{
  "arch": "gmlp",
  "model": "image classifier",
  "dataset": "simulated stained blood smears",
  "train_examples": 195000,
  "image_size": 48,
  "crop_scale_min": 1,
  "horizontal_flip": true,
  "color_jitter": 0.1,
  "targets": ["large cell", "small cells"],
  "num_classes": [7, 7],
  "norm": "rmsnorm",
  "mlp_ratio": 2,
  "patch_size": [8, 8],
  "conv_stem": true,
  "layers": 8,
  "width": 256,
  "mixing": "mixup",
  "label_smoothing": 0.05,
  "loss": "cross_entropy",
  "residual_init": "scaled_by_depth",
  "optimizer": "muon",
  "muon_scale": "match_rms_adamw",
  "learning_rate": 0.0056,
  "momentum": 0.85,
  "nesterov": true,
  "orthogonalizer": "polar_express",
  "adamw_lr_other_params": 0.0011,
  "max_grad_norm": 0.5,
  "l1_shrink": 0.01,
  "max_steps": 14700,
  "batch_size": 384,
  "epochs": 28.9,
  "lr_schedule": "cosine",
  "final_lr_fraction": 0.05,
  "warmup_steps": 730,
  "weight_decay": 0.02,
  "adamw_weight_decay_other_params": 0.05
}
Rows from block 3 of a small image classifier, named by matrix and row number. Rows with one number belong to one neuron. Each number is 128 + 32 x the weight over its row's rms, rounded and kept within 0 to 255. All counts start at 0. Numbers have three digits each. After the name is the row's rms in percent of the matrix's.
After each neuron's rows are labels from the 100 images, of 14848, where the neuron reaches its largest size: "peak at" is the part of the image that holds the peak. Only what is clearly more common there than usual is listed. The data: simulated stained blood smears. In brackets: how many of the 100.
# u: gMLP up (value half) (model.blocks.3.mixer.u.weight, 256x256), inputs 128-255
# v: gMLP up (gate half) (model.blocks.3.mixer.v.weight, 256x256), inputs 128-255
# out: gMLP down (model.blocks.3.mixer.out.weight, 256x256, transposed), outputs 128-255

u.238 105:137163177176146129125117120120138125166131125126127185125142126174127129127127127129135109125056132100000138142128102129115157137139127131127081132128037107128071120153110131153129132131113120100149125129128137168128135103134124140085125098105135124141172098129129124128229125161217182127117125139138128127127083134128148156130152119122106099100129140118124141095124128127129098129162
v.238 116:119126073000139118119139132167123138136096145148137133129119172132139130128116156126122130157128127220145021145143153106129121193125119135134131145140123132197129127118129127115125117130117117151142086127129125132180121199153173059169126152125255132126122128123125127128119048120131123156131147118147126156102129139132128137110080129164198144178147128131142103159076134129110158146149
out.238 123:127092129207109128132113224130158128128161116074134127130124128156126118125133127116120133103108178165040128128131112140128125126129128126119125120132128130051128132126129151118124129164127073093075126130126130129126071241133075128130119127138030151127147128122127127128143146063021130127064104123126254126131125128122128128152102111255128113130129128115127127133127135128150130102095
peak at: bottom centre (42)

u.112 108:170136144098128127166129110108061206120127127130143124189129127139080131151184100046102130158152129128134155134122109126123122147131212127111030105126138096121128128116153120113193129125130137138111110111144139131125129132015121105127132121135124145113128126131106103128127117100123128137140124126125130126153131133127128116123234096130130125137098131127228135128135129132129129118132
v.112 114:184096125204103125129131147128098122171191128129031128113134110017162109142135131032127141125084124078133131133133122126136133060128158123176147150176127126150146155124101113125168128105128085155124139083078119105130135255174134064124162161129127128126058143160116020111120130078155133131150154133126255124245085136125104130198151134148125128150144127127143165133125099116135052132123
out.112 131:102128129123117049007129128128128110095137122190145123141133118153131139128127075208054152127166126078138126113081126125085109128123130124145135161132123113108133137170132161142193128141129121140140100145130115131114116132132164135082229146124133131121123161070117128128140128129132122112130132135118229123123110126132123131134128141109124090128127128081122132141138000125137147065110
peak at: top left (52); top right (30)

u.27 119:128126129176125132129133093131128128084129129142130128154065154000145139127127126134119125166164119108132124126132124119094117132132129125126146128107163152132126130129121129156201107122131130141125126124127117120129132130107129123126145102186112087098108125224129082134129131192105133136150130131124138013139128046134132130131127202014125144150132124123184161109124123149154110084130
v.27 104:114147109113100112122126184136133127140127141130126186063124059200129134178154128129130127141119129135151136089125128115024089113115037115103106128122077135127134117126124135084090124156150127132124105125105135115136125131150129134155136177000120071133144108128139197128114151126130127130224133124139173126151139255093195107128131126128171128118137096127117127174131122127135134159157
out.27 145:123153129123133134127136125133144063130156117034157120072148124153129128173128123127177127070062129172072128128085125126128125122141127129122137116123123127122190124129137135111120202217128128130102150130128126130130133128135129124135118128127128118146128129024127175133140127074131105131066126129132131231128127128084062140141081069255130118133130130198116129071133129104122245160107
peak at: bottom centre (31)

u.156 127:130125127139110127147128119126122129136123121186132135073140131118089190000130144130102133022117130151127129128158128120113120127129119128109083129133152170128128078115136105129153070127105134127129068130127125118134147129124127141130133133052124130130139129124137128167132127127146132134060124147122119067121099127162129129146128123135126127135135132098177037072127197115107114084127
v.156 123:173129127126127127110187127123169131146137113135117130128110130128044126143149079128079163128212131129134132129084127127095179143151137096157136124104134183130138129129082128129137130124109104105132123163111083208133190124196100128125129127129120134128152125134097130130135130122118130142087144138123128148129135221129185126107131126143136124112127161140127123000101119138115128126067
out.156 118:133124141131096107230131134143095154128106144118122040128125117255144117134126128114083063127165128114147202091116099128157128159140121164093086203127127189111142158127119126131123153088120128139129154119203188136129135040131136086125103124098159125125159169128125101127136146103129136146155129136113170126180129128133133126080113167129255122105098118125190129130124115127125128123145
peak at: top left (60); top right (31)

u.134 142:122142123255075123000126042142183050118142130140181118131123127147108128131130122110109125128128125134125131132128127101132122125158100128128129129131127120151164121127125115130178138128142168132145129122228127124121126140192131127128113130107125072130160133136129124128111138142109124129147078141129124092162105190122139125082133126117127128041128123117127129121115132138128192092146
v.134 115:123131133093139104138140178132135117132128158136116125135039123173129096126110117224130125162112093134135052113135117139082118129117123133129153117086128219129069156125128148123145131129131089147121071147111134095092066004164110129135116129127125136131131142121132129120180126124111110128131128128126135112101114239143122123126126128155129127162129159086127139143152182128150131130112
out.134 089:137127113097129128147255136129129179128130054130108052128089123128124137126130123130147105124122134129222115118126136137130126128129096124124131128039115206121123122128130149128125123123128135119084127136113141088122130016128127182043128100149131133099167255117131016135159073129158117123126139133176130131126092133117102168143127129209117133154157153128198129125129210098127127135127
peak at: top left (29)

u.245 111:125161122130152122100130124097222164127163128255128126127133120134127125114130101122131130139127132128132119129128125132120197134161132060121127124145106128125126127129127126131130124159128116159137121141138126132130138119128135159128101137109125127137108137111125146132127053130132128127126119134128148129132194127127180122081168128143128126138155133127136127123127114129084130122070
v.245 056:173108125116129133166128235255137120125117130127128118131150128087147123194156126128127140107120120079126129126113131134128129126132131128134165141000132127149130114128125136125125132127133128132102117118141000127054126135226075098089142142120123134129123138129143130147125130142130124132123134134130126157156062098134104163127140156124204154132128125125136144132130126108151122144166
out.245 100:118147122194151106130133133127128127139126129158128128104129120172110165123101255131127127121130126120129119128109126130235096128134177127128124123120127071181127126133129111139000141127255200124134197116113146124129130128124128119059136093128129128130124098213110125103130162150128127131129147123148100128053135130108067129127108120124132128090123103132111097122127201128130132128128
peak at: centre (41); bottom centre (29)

u.200 101:119172126128188146151133033215124027168082139112136125127134128129035129147129140079123129133140142146133130105127173120099159129115148126129130133170121123121090109143127183110166178114125128133118118135125076124123117114115139155132121110097195025125124136127126106129136153129135142152073132139140076124090130127122132117081119112129143069068166131144128140237127087043127124127115
v.200 110:089073169126125128118141182121125173129134130111126165131126122141114124141126162139124144129137125133109170139126156226127128127117125130126189105113179094123117123167128231190129160127138137145140108152125145124132139110128144120114132131255127125197130124129149163132076079157132166127139128135099037122163113133122135113129127131130153139126146126125143122091148104126128196130127
out.200 108:099124169128139098120142130102120121135155127073135128200119128135155070126150115127124095086100129131115129122128147188110129127127040135130127131128129128120255125144076133108130149105142113174130143117134142119134144124120113123136090130126128140148138127124141126146105154123149125121125142000134099136130124131121133163134164020112130119217157133125128128116014127255128133170130
peak at: top centre (48)

u.6 059:000125147131126129127133128121133125141123132133145132133120134122112125126125107111128126134128073130179151127129223153108142102113200132139123125111139130113114135132136130129121133121132129122103129145119073126129144148159148121120125128132129177125103138129138116130141128111078123227120151132121130130073126088134147141105133022120122228129131136067118132049134129055174132127132
v.6 059:130128128129130130132233126076155113130129232129127121129126120129132129160129128129128130130128125129125128062107127101132132127129127118255149130123129172128135142128130220218176116131128125255129154108180050128119126125154126000132130123133105126135128124149130117135128145112126124130131136144131244127130137129127175129131132149127137117138132139124155129126129147121128067108127
out.6 081:255131127117128126124064129064119142119255127125128060130128091150165189130126130128166125124136135122094128129134110130128129137145130129129128137129128127128155117125126127125128135130128129119138129123123148135171126126124120132130159128132124115126128128134125149150125146139161116000144061188152110127135074130125127071133077131130130085130122129158126129160128159142136129124159
peak at: bottom centre (37); centre (32)

u.178 125:130000126143119129173131125152130168140141124127080089130129127131112157152130129127131101128135061129128061126146112129151126112127126127119085123133125133156173085179126140119120127000133144128131166225150130124188107153071140140122125093180129127105108112115204164123176104124127129134123128124151155149131186207119160113125129217115120122213184131148092126130141132150127144135185
v.178 124:117081123125129119045126131138128127000121126099127130120134086108118119125129148128115128103130085133126125121127123135114131057128118127121180134128132132032140179131067117144154143119129133176110147076171128128209131134126142143098153116149112074124134098128112122113176118153104049130128125205125129126255132140093121128130156165128121197125239127190129128131124162119077128149130
out.178 124:234133118151128123129055066130129140000123131128130125128130140127124128086112097127191126128128133098181148174129129000130123102116173148141120128128135132126134115131129134038175133129128095126132129126129147167196131128126128086138129126156125145204232129127128137128127116064133131130127133120116130103117190142000128128127113143128123125124146188128128178094164110125126129147128
peak at: middle right (28)

u.122 121:118143131127011226043129092174135126125191105132127155031073146127054167145104137147170131122124101167113078128168173066113109134101161061170095131172129127135123154129127158149100131148128136099127130138096117056091117125133112157127129121117131127119135127141127114146119139154109137119132129088114253129128129131133134120104129225130098077135127131134143193162126097255128192130130
v.122 105:117108123108015122034129128131076120128117117161055127118127094138132077128120133132084115083135104106186131135107132137088131205051136127049126122089105100119138111117128126198149131121120172130131126133153126093184122109156129141115095133135131136129171149159068122147118153129099130085116110127128128127146134255130125145093128126143053135080132083128149127202151131126128128136121
out.122 120:124132132137125135113104126127071118128127122126133123137091116127218129127049128127089126104169126128134105116134129137129133128172112112135140127130047124135136128128105126092129104138129123127127129105133098133139151125150128111062137130126096144074127126127202124125123148120099128124242129130129131124112133130120218135126182110149106128128122103109130129127128134244123148131086
peak at: top left (46)

u.201 111:148127129164127129161102126128130171125126158126129112157164120158112210103128105147135128090127129132121118126120112132060101126114121132137165132105114128125206130133095127126129127164143117120180126147122131148122018128151133103126125128131111161140130123124124091113110126126233171184132129124125130120146151128131127107126067123131115155248125112133133153091179123129162210101119
v.201 118:205129145087128119115128136115130051177127132142112120130128128131130132133135130122126129187136125120144135131230134206255121122139131081128157127134135127157106118144131193148153142112132126154037124164065127085127148175136130125131191168104122064127084128124198164151144130143190218089131174104023110140131128139130099136119145131152134127126128144127147129128126130128124127127119
out.201 096:128091054157128137124121107187127125164123118130129128133173120126110114127122124132130103139118245128128051122128085131127107054121134140128137131119157170109135099128134063134147094145047124128119127128120126139138111215110127126129129133135125120129130068128134215122133163129129148194127126127135096129150131194130128137129099129173125129026250080128158126130136126175129111132134
peak at: top centre (29)

u.53 130:138142146130131127113128122123116131127229118126129059138129131105113066125130154151118128147128125134128089126127142119128141096157180129124088127129132123127120128106122095129127128138131126153165139141127134132131151112118135113115119127117128152121128128123127127127104122131134132128156142130129169111169113173075091117153092129145118128176126128132144201145132237120132084166097
v.53 114:133128122115074135087118144130117129138128120130061125096129126113152050171130126131128128129148111126129152128129127140130095127128078130076138122061119111130173133126098124136146138135130128101125126128134126069138131124126128120129138122127102127091125129164165061136129175122127123123121094120126131124116194112120195120134035222125127128186125144122095114078124109126127177105127
out.53 138:144130127147049122124088130128172131125119127138157084125123119175083133129132128147139096129120132071124127128101129128134121120134155129132130136132141105128129128212126128113144127146121158209129099131114128129128135111173101120124063128099128128116173241085119122096123129126088128124149131139133133158096044129131127124174128119070188127107124131155134126129145126162120151128143
peak at: bottom centre (27)

u.19 096:087151087124127143105128121125128130122123152130104094126128143046127128137132121125129130120116127128130114129126130149126126127137049135130200130128189129111135145149190139096132080128131132149042135130124156129128126129129121110096131115156115132129141100127112133127125049127124090119125130104184130130125125224205161128117139144175035121165060080103134020127122207134110127131069
v.19 081:138094139033125090169148128140076142089108133038132238104170122130126065127215124127133129128168135123122136126124130131144113125102130124131140130131101168122130127136134131151201112125148130111137188128129166130119110114115188022092138144127132121126128118125136120119131125133124153118134086010079153124129126101126129123131008118128127152186134106105121121147126112087128120127126
out.19 101:135129133127255125133128129139118137127105098133182191128161161126003155118121096146135121131128199131112129091152132122097099127121128091163127101220169162080115114143126134129129129134131140129111127117104136107181212132104120128180110115126120141054227124146152132130161123154126127129074124129126130140131129129127120131129122116129155142127136200203239130068107163127126127124128
peak at: bottom right (45)

u.150 136:000130186149137112099122114142178119111124235128197036135128130130127130129126129149130152094133129143078129087128154107146127133255139117124128127129130111155130097134098134168023127131127129165149170116124066116128138136125135104064179122128068126130114136127121127129128149084145130105234155134135142128148123131118052133079128121127128211126111126139073137123135111130129080127126
v.150 138:128095143128062141174144155129143068110150144124129138127180121127128060125129114110042172130131102128170140121129127128126128178135055126127129128143128112129128178129128126133122141121091150127086132130131127095130132214144128107129132127147125087132127179134133096108143141070134132061124128117156153046116125129124250126131105138130126126173131120140062130170176142154126125117078
out.150 149:131125128136049129107196115129134132128153127127056129126125165169132129139137126132122127129175127128190127101126128128102130128191127128124128215148129110123110129123127129134170122255099144128127115116134131127129131124125146097128000157122126187122125144098126127128223127129125090147141144118129079164121160115142126127125102128078113129071129128136172145127179137118140129214125
peak at: bottom centre (28)

u.161 112:127127138128148183126127114128201128132134123122127129120114129128054068128124100130163106115127131117063134103138115051127132134145090139116126134218128134122090146096027131098122117185149122135110130100133118127088133073125128130130124127125127128149129128130121160142133064201128128129138128189123089135128115139131163138063135126109139119132183124127129139143128086124100117073137
v.161 116:149130122129120143128000121126133133128125121118128083192156132133127130224114128118066128134122127178127119114125134150128122113118117131127136136114131122124129154134105095080129077126126169137125128128142114169141130178131127220109157156090130127126167125084134180133130127154130128134110125146116128109137121126124076114128131135129076135122135140110131132135114122132115122128122
out.161 111:094079000135131145136039114098101132145128129128132078129144139122132130181135129162136138127054132146124123129133153136150128053112130108127140132124160131105185125152127138136121092112119125136115147155130125085133128130131132131129207130009201126127134131125129128174127134131000120103160139121146155134067128129172183135116130128145156101000140100129132140128126157169151125129141
peak at: top centre (39)

u.79 121:141128160098132092132142139138128128179130129176182140174115126138094131002141127125220061253211127113127088172128192142129139151127130128131128073110070131142128126124158157083109150143157162128128134143140156114136123139136123111128116026157000105137127127128127111138125131101125174124128128153155128136121125129109135138160123134125130133178128128105128128150110131127128137129050
v.79 103:119091118173114214136135148123113101120129109129136159091094128139128157137127193087130126131194113111162157157109073135126127125137202127133125125128129124133138027132126098128135168131129000131123052135091105077152118112183106039069132132131129125126116124164127124117123150148130126167130127151118137129038072142056112152074128131131079140125140127135128140146136117129126137123120
out.79 103:131133123130131118102131114128127051157130128126128141129148160127112075134127148129129130106126124158120171128093128101126126122128115125135129129132110123197128126127129118142127138140095126132128174135129143131115128126100150151130128127134130135128136128129081000093137132105124130131074155118118155177130126124129128126130199125127159200126130120175131147129062136125130122057119
peak at: bottom right (33)

u.120 097:136130185223128151098158129130131123161128114123119128128080087125129126122129108208131149129130121131133131123130173139135108140200145116230146101119088095117110127128124177139138129124137177132128103151143131129131128090129133118136129128129094130124119121184131031156134078075080129129095150124149144126128100129084087090125126133206130084195120120132112122154147127137127126042081
v.120 101:152127118057140136191132129132123136104041128124130122179000089111208126126125119120120140189183133126120104074126145138131134129164125130133203129128028122128068129076128129154071140059129130072129133136129117103133125074076143104130126147135123134127128149122129119124133135123179145201113119126132090160089126128117126179131094128130126129151126134143109125131130169166136095144127
out.120 088:159114132141125061125134127127130173127129132108120130124124063133129118132134129062106138127171135124147127122134128132095125088013127133127152123037136128190128128165122113161171136161132118126158130111145120125137129137118121127137129140130213115126131117133107130125127188128128123092116115138135130128122170115183133089040129142115104130175128127173248121096126133156152157108120
peak at: top right (54); top left (34)

u.93 118:135126143123122157111132120124124127131129117141150127152108130194121140112129108153083127129101127129120147165128129133130107130185172130126130129162093127129105046128117128123127141135180120160066128112137068133123122131117125129130239121243129123138152149137133093131138123160121126225155116126129141059137095116196095114132129135129122131195130128131145113146119128129140132123102
v.93 148:127140145127128141133062244127127125122193177134125128142126124139136129138121133139058173130130128124160179132195090126118143132134092126126115127127126124136000146126126127104128086129062131124132133117144124120159082122158136134130113128163118129154125151126123128128120204133135135094118131129125212129127124134122128129057126067095196243121129128122087161145127121188128117121222
out.93 175:129128133125134127126129130127122128130130128106140132123113145129135129139120128141049181020129133127131149021128109127129127112128075096108122130132127118138100132126105111127129121109128134128134136127050124129129119129136122135124055127092127122123000153118129128134120172081125127104162132129126138125100139125001164136120162080108162144114132128131130133120129097139131133131128
peak at: top left (54); top right (29)

u.69 135:145127111127124165125141169130133135125151130129167138122094166129116146140151128127126124132149213130130194138133156124141128130150129151123125123218127121126125096137129111093151131111071104126100116112127116131000122096158056128127128129119108124123122124127138244122132129134126115107132140137119180127053024049077123122103130114130138128130070126105127171139128141130126123128127
v.69 106:127178166126128129130125175094115135126052132117129126126133119107162121130119129133122134175081129112210187116136128126129249135124153100255127126122126130131110137121133131150234140089135149125127130120117211130132133124127131092162123110115122126116074116024133145126138128122205128080100152128123130130128137201203117129130195125034127130110069121133126124129122108063111137142128
out.69 104:124123123070127134176124078172189134142180123128117082033132122050103160112127129108136128150142128130134154127091191124129129127129121092127199234129161134170047128126155099128153129147128130197110119114120255103124217126122123097129151128126131133129106129148235116197135115135149127128126131061124147128124133097160123014131137127124131127082121059121133125144124122119111131122124
peak at: top centre (33)

u.81 097:203127123180121248141106131124118128124145154146118061128147130124138126203153178122104131122146130146172150131128021112177126129094144126162055138156128116087158132108104114095106134139165143206126112098028123130126126125154126130111124129132123128129089158128121110125101038103123144128149133132126120120124131048082057116117128128114108130067125126123123129131163128128191125136161
v.81 102:145127140000123142131118149093127117176125126171112137138111142132122120119181140129090141126155130129134133071074103095139124119255149127137120110127136188214139119125128130113120115130135122150126130152131136139121128107119147112130126098122131153126119117143133123139078097132126108136218128124128161128130147157122149134122144120120146049148144031110127169148134080091132136152124
out.81 120:128128129123113131087132128130130124108117002111166210126124133096127134048110125126132089121128127137120136128146136118117189128169099127157122130114103126139118130132129135139129105128128118132155128134135133108089108129125082128178144191127126130136129119126129136110124128189128106142145126124094159211155152139121126128191124129168132111128139125113095119122129137130171127179121
peak at: bottom centre (29)

u.144 117:106125123099093129118140033130164114126124128171117119128109155149136165130102118183108128135180073114126083129124160116096129124198172122153120131188128128160127131146128125160125139128125127255124110136127000137113127099131111125139247130126150113125129143125127129128131131109131128125193118127129144128147126130142126113166133199115046126132124050255132133129160168129126127106117
v.144 136:061132128128079167015128191126128126133145127128152119131132179255057160133157160126124132127096126166124153167213134129129134131128021134127069127126098129131117000113125127117113131125127136092127128128191138113114161102124128141104146103126141129195153152114127126129127127088131126135043110125175128133125103162117132129127124128255113137112129123128124102148127125127128135116127
out.144 148:131071135096129141128127169128135172126128127187123065123134030135129128123255121126087160124070131159125127126139126129126159106110070127121121133127129125105132077094128130136126130128140123107124166125132126127114200122129108137104098131135131130140099128086000127154131123128219127099131127132126129128118121105125099128143131128152101144128137138079079146127138129152132130128119
peak at: top left (43)

u.65 091:111143093123134201182128146139093092151165128128101152127125134123131128252150139111163142051165123209177181117067220194129111123155095124113136117161130111109125070118199129064139184112161115127127119110150084126015125110131132132139130065076103133144116092132103120122128128128128217119127146128106162111131167128122140128096123122159130131122086142133121099212136087067130115100134
v.65 139:128134121116125132176127255129168130131142125124108130134128126142145132176131133128139132114185122132125175082098110213114138108103079162147211121134131123160159139128126129124133118160150083128129092129094118129117101125124121125132188089119130127214131053126153126131140126132133224125121255005126126092130137120122088129117077079132190121116087133131095130128134116127122159127120
out.65 099:131020131128149127131128125139131128125136132154150142146125081122136128172072000125143128110132148128130125127127076135131065120125104129110154123129128128126225123154127124144105127064144123145117123127132121116137128129128129129109130100139150139176126124129143199128122120114077224167127113113106114102159128143123106134120163063104159122197127126148127130127147108129132128134170
peak at: top centre (42)

u.188 109:135132127000231115135142110130082142118119128159129230103128129124128212117120131138129127150127135151128106133129127120114128129123126128126123125135130129137121116160130148131124113125159131234153109126155131136135140127127201126131139125000132126107195130132133125122121074125134105129098151123157123124123106125122074123131130175127149122222127122130132130128131122129126136141128
v.188 133:125128126146120134127092165126128126147144128127123124232127129129122109141088121054128123129129145127120145130089125103134039125132114132111128172130117128127124124129121157061130118127126132125022125178165126111115128250188125128123155122255112115140091143123126120135128130133122146129126126128244248121128147164121128129104132099180140130142129126131147130137138111134110123068129
out.188 170:132128138206127130127119128141120126134130165134129126163061116130128115132120129091130128050067123130122129123130127124138127129116128130156199128127127158098126119072132142131098129129129154000131126148094130127124117186121128147083127128255126128159139129128142128126128216130128085111130135127129159129128170131104127127098127128132109005124128124128199112142135112142129126138126
peak at: top left (64); top right (27)

u.54 044:128129064134129127128105128128128128127128125131136129161129131126128136128136038127151196130128128128129113127117124129110128158127120159123132075129126112132128132124142128128128127125128127128131128124127127124147143126126134142126128125116124130128129067038128112127128133126136128119128127139121131124128127128127125129127149130255131127000129128128125124126129130153127127130126
v.54 016:124126127130129129127138126128128127128129255128125129130128128128126128129128129130129126127128128127128129126127128127127128127133128128128127129057130128128125128130129131129163125129128130255127131127128128127127126129129124125127130128127132127132255130131129124130128128129127130128127129127128130129129129133122129126128066125129129129132128130128128129128129128125129131127129
out.54 055:138128117127127064127125134135128134136086126128125215102128125128128128127126186125076136128090128129103164121228130128180126128128127130208127143129146129128129126126078127126120131128113125127129130124131128126126127046134126129128127128130127128126128137130127128130124128128127128128129111125166107127128129128130128136129114187072128128177128131128126128130148130126127124129127
peak at: centre (52)

u.108 139:126126128127124129100157147088186236123135120125129205119087128128199109177200133124117121169127104081146129125130138112131142122151130132128137098142141149129245159119107066205100130154138128127140106128125120135132141166134127128125002181145129126118139127138129211133140127133129135164138140131071128129091116131108129128131105126124129122204141133126116104131129146127131130176133
v.108 121:128140131130133128092166167131068130112175126126128133173109127127255156177128076125124139108103130140123055128129121130083126126128135046217132130128125128125126144131131090127121136125125130121129130121121122128129124126128123128133106141035120136130126131158126146106094129131157137071103120064102123130155145144180136171159050116129129171133126137123123105100029119128126163122127
out.108 118:110127133131128128107246109110122179136136126133130136132131129127127175000132127150130129131126114129128129209129061129103115127129130137227119063125126129106116181093125126133128129128130125106124128117131131132142128128125130127129136127118147129128154128127130132130125175134131097153128047059127108108125161114130127127146128123131124125121128133126132128128152130131128120180127
peak at: bottom centre (30)

u.33 103:090134136119131050145118126128111137128012128101150213098111158161088129065128127173128127139124133132097127086129143130126128135141127049130129053137110104131114127162131115124126119129160121127128128158107166134133083132129125129129162164129126200108141153138128157130134105140131129126226144130178201136127094179127142132221118128136125096154128124113119131127128128154135128230113
v.33 109:142139128073217036129131137130076126126039130128125136144135127134109129134127127112128097156216133096133127129143130159125134116127148092131161101092107132126128128139128199076128136128125129131129127148134112162125087107133175032115125142134214137122163128105124132125129131094130127129195126081130117132124131132136094137125084126210132131255124125115109119169123121129133086152101
out.33 138:128128124127129174128119143127120116126146127162130131126119128001063126213124128128127127055128126143108171128132100147130103128118129130120061135128118170144135113126128127128148130129138137086127095128129153087130133127128090139132126124132133099131165125126127062128129129071134122112000100127123125125128209131157162129042162135136127196128126128130127122112121117126130180000089
peak at: top right (91)